A small contrastive image-text model, trained from scratch: text encoder layers 6, 2.8 epochs.
Rows from block 9 of the image encoder of a small contrastive image-text model, named by matrix and row number. Rows with one number belong to one channel. Each number is 128 + 24 x the weight over its row's rms, rounded and kept within 0 to 255. All counts start at 0.
After each channel's rows are labels from the 100 images, of 14976, where the channel reaches its highest value: "top examples" is what is common among them. Only what is clearly more common there than usual is listed. The data: rendered solids tumbling over patterned floors. In brackets: how many of the 100.
# convs0: first 3x3 conv (encoder.blocks.9.convs.0.weight, 160x160x3x3, each kernel summed), inputs 0-79
# convs1: second 3x3 conv (encoder.blocks.9.convs.1.weight, 160x160x3x3, transposed, each kernel summed), outputs 0-79

convs0.6 [120 117 139 105 128 118 128 126  79  80 104 134 120 129  94 127  96 109 136 135 133 131  91 200 112 117 134 118 135 114  94 111 144 130 132 112 157 108  94 102 113 148 125 102 140 108 102 118 105 117  98 113 126 106 116  98  92  72 114 131 103 148 143 109 148  92 107 134 121  91 112  93 114  99 137 120 160 142 103 116]
convs1.6 [159 158  99 146 172 155 148 120 137 141  87 128  99 111 137 110  65 151 137  96 148 133 147 102  87 159 113 127 150 126 111 143 135 124 156 144 133 171 121 167 135  98 114 149 123 153 176 135 160 175 151 143 106 137 140 146 133 140 140 104 141  44 114 159 142 122 126 134 168  73 146 157 120 129  81 117 136 121 132  85]
top examples: pink object (80); count: four (65); capsule (28)

convs0.83 [130  73 128  87 124  95 106 108 123 105 109 101 139 120  61  94 133 101 129 138  78  93  89 136 133 125 142 134  89 116 109  97 113  99  85  77 120 141 121  83 126 137  86  91 111  90 113 106  85 112  55 113 106 125 129  83 108 111 127 144 127 149 151 115 138 116  96 119 152 110 130 100 118 126 157  88 144 128 103 147]
convs1.83 [142 117 125 133 152 139 146 141 127 120 110 142 139  86 135 112  95 143 159 127 124 135 156 140 128 121 149 134 128 135  90 111 128  89 162 117 153  89 127 139 108  79 148 165 147 156 139 141 145 118 162 159 135 118 109 150 151 101 122  93 111  92 106 125 121 162 144 165 133 142 149 142 149 163  73 165  75 109 146  83]
top examples: green object (82); count: four (57); purple object (45)

convs0.121 [116  94 137 121 117 100 109 115 133 137  90 129 134 129  99 115  84  89 129 155 112 114  96 158 139 138 117 129  99 115 102  90 107 117 106 110 169 126  88  54 120 141 109  82 117 118 104 136 131 126  71 104 118  85 108 128 104  88  66 124 127 123 112  90 158 110 139 149  96  72 100 133 121 132 119 137 141 146  92 139]
convs1.121 [128 134 118 116 160 116 184 119 124 113 136 101 115 127 110 158  82 130 154 120 136 177  97 114 132 120 146 139 125 135 123 141 153  79 150 127 106 137 145 141 130  76 128 157 151 132 140 127 129 135 164 144  91 158 143 114 126 134 186 116 112 101  77 162 159 154 133 114 158 162 132 132 128 150  95 136 124 118 130 117]
top examples: red object (63); yellow object (48); count: four (48)

convs0.59 [ 90 148 115 134 121 161 102 108 135 120 157 109 162 165 121  65 123 120 118 124  89 125 131 115 144 136 160 132 151 155 122 137  99 173 132 139 108 138 103 134 139 174 119 166  79 103 104 109 130  94 144  86 106 109  71 108  90  82 106 101 141 138 101 134 124 119 126 119 131 101 122 127 114 123 123  84 115 108 112 128]
convs1.59 [148 140 127 124  82 125 138 146 124 108 126 131 143 151 132 140 176 137 130 103 109 121 134 115  91 116  96 114 119 124 138 132 126 110  99 136 156 125 137 122 129 149 130 103  96  93 142 111 121 101 109 121 122 142 134  77  62 118 162 124 122 119 135 129 141  70 103 114 109 133  98 149 148 101 120 176 152 123 156 135]
top examples: green object (76); count: four (52); red object (42)

convs0.156 [ 84  97 105 105 125 121  99  78  96  96 125 113 125  87 115  98 122 107 145 124 140 140 110 102 117 106 117  99 146 103  89 120 102 147 111 120 130 120 123 134 109  90 128 155  87 101 128 141  83 118 131 129  97  90 140 122 111 106 117  84 121 104  92 127 104  82  73 112 129  88 130 112 122 130 144  80 110 100 108  58]
convs1.156 [151 133 144 119 131 131 136 111 135 115 111  91 118 137 107 131 123 117 114 123 104  92 134 127  95 140 138 113  93 111 158 120  80 117 155 120 139 114  99  92 117 140 104  75 124 121 144  91 122 108 106  93 119 101  87 101 121 115  78 104 136 139 112 126 146 149 105 157 134 144 119 123 120 106 113 134 126 124 110 152]
top examples: green object (42); teal object (41); yellow object (38)

convs0.41 [151 141  96 128 107 147 122 114 125 109  91 120 102 135 129  85 110 123 130 121 104 134 137 162  43 126 128 119 114 129  87 141 121 197 129 126 148 111 138 139  90 138 125 118 126 133 108 121 136 108 109 116 137 133 159 109 105 129 162 175 126 106 167 119 125  88 130 110 133 137 193 112 133  91 118 163 142  71 134 103]
convs1.41 [172 130  83 139 126 147 119 143 110 151 134 155 128 142 106  95 138 129 135 161 153 166 130 127 142 136 141 119 163 123 122 113  99 160 133 118  85 171 158 118 144 178 123 121  95 136 128 123 115 158  93 120 105 109 132 140 130 125  98 106 136 173 163 101 133 134 119 128 103  51 139 107 107 134 130  89 167 157 106 106]
top examples: pink object (78); count: four (57); blue object (47); its colour: pink (25)

convs0.148 [ 99  95 121 123 113 119  83 135  81 104  97 131 144 126 121 121  90 123 146 118 110 108 141 119 140  82 164 131 124 135 128 124  98 125 136 111 145 163 124 144 106 141 147 139 133 124  89 104 117 108 149 153 121 135 149 110 107 148 123 135  96 123 113 152  79 157 145  97  78 100 143 128 125 125 128  95 138 151 127 125]
convs1.148 [165 147 162 174 164 146 136 182 150 125 135 151 141 122 140 161  92 101 119 140 119 115 146 153 111 144 113 165 127 138 154 119 156 148 126 133 121  84 129 120 140 121 101 118 171 149 153 138 126 132 104 105 163 146  74 130 116  91 115 171 140 119 176  97 175 138 150 120 150 135 139 137 124 129  82 164 125  98 102 151]
top examples: pink object (68); its colour: pink (43); white object (41); cube frame (32)

convs0.91 [120 125  77  91 130 137 101 109 105 104 121 127 173  91 105  86 131  83 114 152 124 118 128 141  81 130 135 119 129 107  66 116 108 140 131 130 147  89 109 124  94 115 106 139 103 109 146 134  94 114 121  85  99  72  98 132 127  96 119 115 112 112 144 124 114  90  99 129 143 114 123 112 121 140 118 137 133  91 113  93]
convs1.91 [155  96 161 104 112 119 142  97 140 108 119 100 112 105 103 155 156 100  85 121  82 126  89 114 116 102  92 120 108 128 177 151  96 107 132  90  99 136 150 103 129 194 143  70 150 130 134 101 132 130  91  91 123 127 109 114 134 137  97 159 148 132 118 138 163 135  97 147 133 148 110 149 100  83 129  89 147 187 101 114]
top examples: red object (44)

convs0.20 [119 115 117 129 156 168  84 112 107 123 128  88 132 136 127 124 132 125 110 101 101  78 147 118 162 126 153 124 115  79 106 125 113 150 137 146 143 174 132 131  67 155 136 121 104 122 142 113 123  97 133 125  96  61 160 113 143 126  69  63 105 142 128 133 118 130 143 110 117 106 131 117  91 151 155 132 126 173 115 127]
convs1.20 [159 151 166 122 105 117 161 123 155 166  94 156 121 101 101  85 146 108 103 130 158 116 121 119  73 103 125 104  91 119 137  98 111 128 131 120 159 113 136 147 137 119 100  99 130 156 113  94 179 107  91 115  88 132 122 155  94 130 133 141 105 163 107 130 107 106 137 140  92 146 117 126 111  94 100 123 116 123 125 142]
top examples: red object (44); sphere (29); its colour: red (27)

convs0.56 [137 116 138 124 150 130 119  93 145  87 118  58 128 155 102 101 112 113 115 104  68 104 135 108 124 125 135 112  49  95  87  95 131 133 150 134 126 120 121 101  69 131 121 124 110 100 135  95 114  97 119 114  85  80  93  87 125  90  91  82 127 120 148 111  97 101 120 120 166 142 149 101 107 158 135 153 115 149 132 121]
convs1.56 [ 92 143 151 167 103  89 143 121 131 144 137 154 170  90 132 153 133 118 141 135 151 160  94 127 105 109 155 113 132 158 170 179 130 120 109 158 116 107 115 142 148 123 150 170 158 165  81 146 142 142 114 137 116 127 132 175 107 122 123 123 127 139  96 148 137 130 134 143  75  96 145 173 115  92 139 118 132 115 144 116]
top examples: green object (41)

convs0.140 [119 110 147 117  95  98 137 135  97 110 114 144 157 103 115 109 118 118 138 169 141 108  91 174  70 155  93 112 121 132  84 127 135  90 126 129 185  56  88 122 109 108 107 113 128 128 105 132 144 129 101 118 143 125  89 125  98  78 114 136 141 116 130  87 143  83 134 168 141  87 113 109 122  89  90 134 146 119  99  89]
convs1.140 [168 144  49 134 162 156 146 116  81 121 100 120  87 137 138 123 124 135 135 123 147 157 154  99 151 143 123 172 158 128 132 131 126 144 120 130  92 168 136 139 139 165 144 149 123 119 157 120 128 145 146 107  80 120 161 130 109 144 159  83 141 102 126 149 155 118 107  89 152  81 118 128 155 145 101 128 149 143 131 103]
top examples: pink object (62); count: four (54)

convs0.29 [103 134 112  71 143 145 104  91  83  80 120  99 136  94 109  69 140 115 110 122 130 126 143  98 135 120 140 140 114  75  59 116 105 162 117 105 102 150 124 118 113 156 110 135  87  89 123 101  98 132 135 136  89  99 142 146 119 120 120 102  99 106 103 114 102 112  90  99 100  85 144 125 122 142 139  91 112 117  97  94]
convs1.29 [132 123 130 131 123 117 144 144 125 145 124 110 153 141 118 126 144 103 127 120  95 101 114 135  86 101 102  80 100 127 156  95 120 121 136 123 163 112 103 101 109 103  79  81 127 118 162 128 135  74 100  93 140 102  95  89 105  91 105 149  84 147 104  98  99 133 129 120 125 128 107 104 119  95 116 139 141 123  87 137]
top examples: red object (48); its colour: red (29)

convs0.159 [ 86 116 145 140 112  94 122  87 113 147 130 110 133 126 113 114 102 136 135  77 107 104  64 143 142 161 163 122 145 142 139 117 117 151  93 124  70 136 120 119 150 153 123 115 122 151 117 125 132 176  67 109 138 117 132 118 140 131 117 123 159 160  90 107 109 141 146 126 130 112 105 130 141  88 141  53 157 131 106 124]
convs1.159 [147 134 117 134  86 134 110 155 142 124 135 107 134 155 147 132  92 133 124 118 114 130 156 133 103 144 152 124 135 141 108 146 156  99 151 161 131  92 147 153 102 105 130 133 112 148 134 145 129 114 128 158 126  90  76 118 107 128 134 110 126 110 166 127 177 136 145 155 113 132  95 139 155 119 101 203 108  71 173  99]
top examples: green object (72); count: four (51)

convs0.21 [154 121 138  97 183 133 136  90 119 115 126 104 113 162  98 100 140  97 127 137 110 123 153 116 164 120 137 149  89 118 108 107 135 155 191 135 133 122 141 121 128 134 100 135 132 123 140 105 125 120 132  76  86 114 106 127 172 130 127 127 134 139 147 111 113 128 120 130 174 154 177 128 129 186 136 106 119 118  95 161]
convs1.21 [116 111 140 145  87  91 124 125 138 126 132 140 135  51 136 170 146 125 127 132 139 139 112 122  93 134 126 136 123 150 160 152 125 106  62 128 125 102 132 140 134 142 152 130 128 125  70 134 138 120 102 101 135 103 120 135  87 104 100 142 141 145 116 141 164 147 111 132  55 124 102 157 126  81 124 132 122 122 104 126]
top examples: black object (58); count: four (50)

convs0.103 [ 98 142 149 133 108 115 121 102 125 136 134 121 115 125 130 118 125 123 145 125 136 150  71 107 161 128  72  82 148 128 177 120 125 133 133 130  89 100 148 130 127 124 112  97  87 107 104 155 121 124 119 127 121 133 151  97 121 117 126 134  98 105  89 115  36 161 142 101 151 145 140 113 160  66  80  99 115 163 118 147]
convs1.103 [141 146 115 136 105 140 108  93 138 120 125 120 117  94 160 139 119 130  96 123 123 121 133 130 119 151  96 152 145 134  83 128 127 140 136 142 128 132 118 134 139 142 144  98 129 122 139 123 121 133  97 128 138 134 132 132  82 125 122 112 147  93 110 155 133  77 118 146  93 112  36 123 105  75 117 133  45  91 129  77]
top examples: green object (48); pink object (39); egg (27); sphere (26)

convs0.70 [131 115 128 112 167 172 119 124 111 103 144 109 149 138  95 106 146  89 124 125 125 117 162 146 134 155 138 152 110 122  62 118 115 150 184 146 150 139 119 161 128 149 114 160 114 134 150  92 123 152 136  72  84  98 110 136 130  95  90 110 151 138 163 118 131 122 130 150 154 117 151 118  95 153 158 130 150 124 111 140]
convs1.70 [151 148 140 133  84 118 152 148 149 126 132 144 125 102 121 147 190 110 104 134 138 132 112 161 129 130 118 144  83 114 134 131 143 144  84 111 121 142 164 104 153 191 128  82 140 123 108 127 118 132  89 101 139 158 126 133  90 115 130 179 149 165 119 116 166 134 125 107  90 169 118 137  94  79 141 110 142 151 106 145]
top examples: black object (68); red object (39)

convs0.92 [104  89 106  87 141 123 107  88  84  72 127 103 130  92 109  87 127 106 116 130 119 133 138  97  93 117  88 102 147  87  84 111  96 164 122 111 107 105 125 124 113 106 120 139  90  93 126 122  94 129 120 126  87 109 130 109  93 104 132  98 122 101 101 120 123  76  79 101 117  84 141 112 126 139 114 121  98  98 111  69]
convs1.92 [138 119 132 109 149 112 142 109 103 108 118 114 140 141  89 143 115 112 138 119 106 114 119 144 118 125 130 117 110 121 160 119 101 115 139 101 155 128  92 102 129 116 108  87 126 117 143  99 100  98  94  94 137  99  94  85 129 110  80 114 118 148 115 129 115 165  89 131 144 133 119 121 120 120 127 105 129 127  98 147]
top examples: blue object (58); its colour: blue (30)

convs0.109 [141 133 165  99 114 113 152 103  97  92 100 134 161 122 107  91  98  86 140 157 123 129  76 172 157 132 127 160 136 100 146  95 130 114  99 108 132 131 131  96 115 127  78 100  57  56 128 126 115 129 106 109 107 124 122  87 139  75 135 125 128 146 138  92 133 128 117 113 141  86 152  93 142  85 138 165 116 103 118 167]
convs1.109 [170 149 111 125 149 144  95  86 125 125 130 111  85  95 125 148 124 155 108  90 105 140 149 119 105 135 106  97 112 114  83 153 105 117 138 118 180 111 157 154 161 117 142 146 139 118 162 119 106 142 103 149 105 126 137 105 122 130 145 120 156  93  98 174 175 135 110  91 156 140  93 165 123 148 106  98 117 106 153  80]
top examples: pink object (67); count: four (63)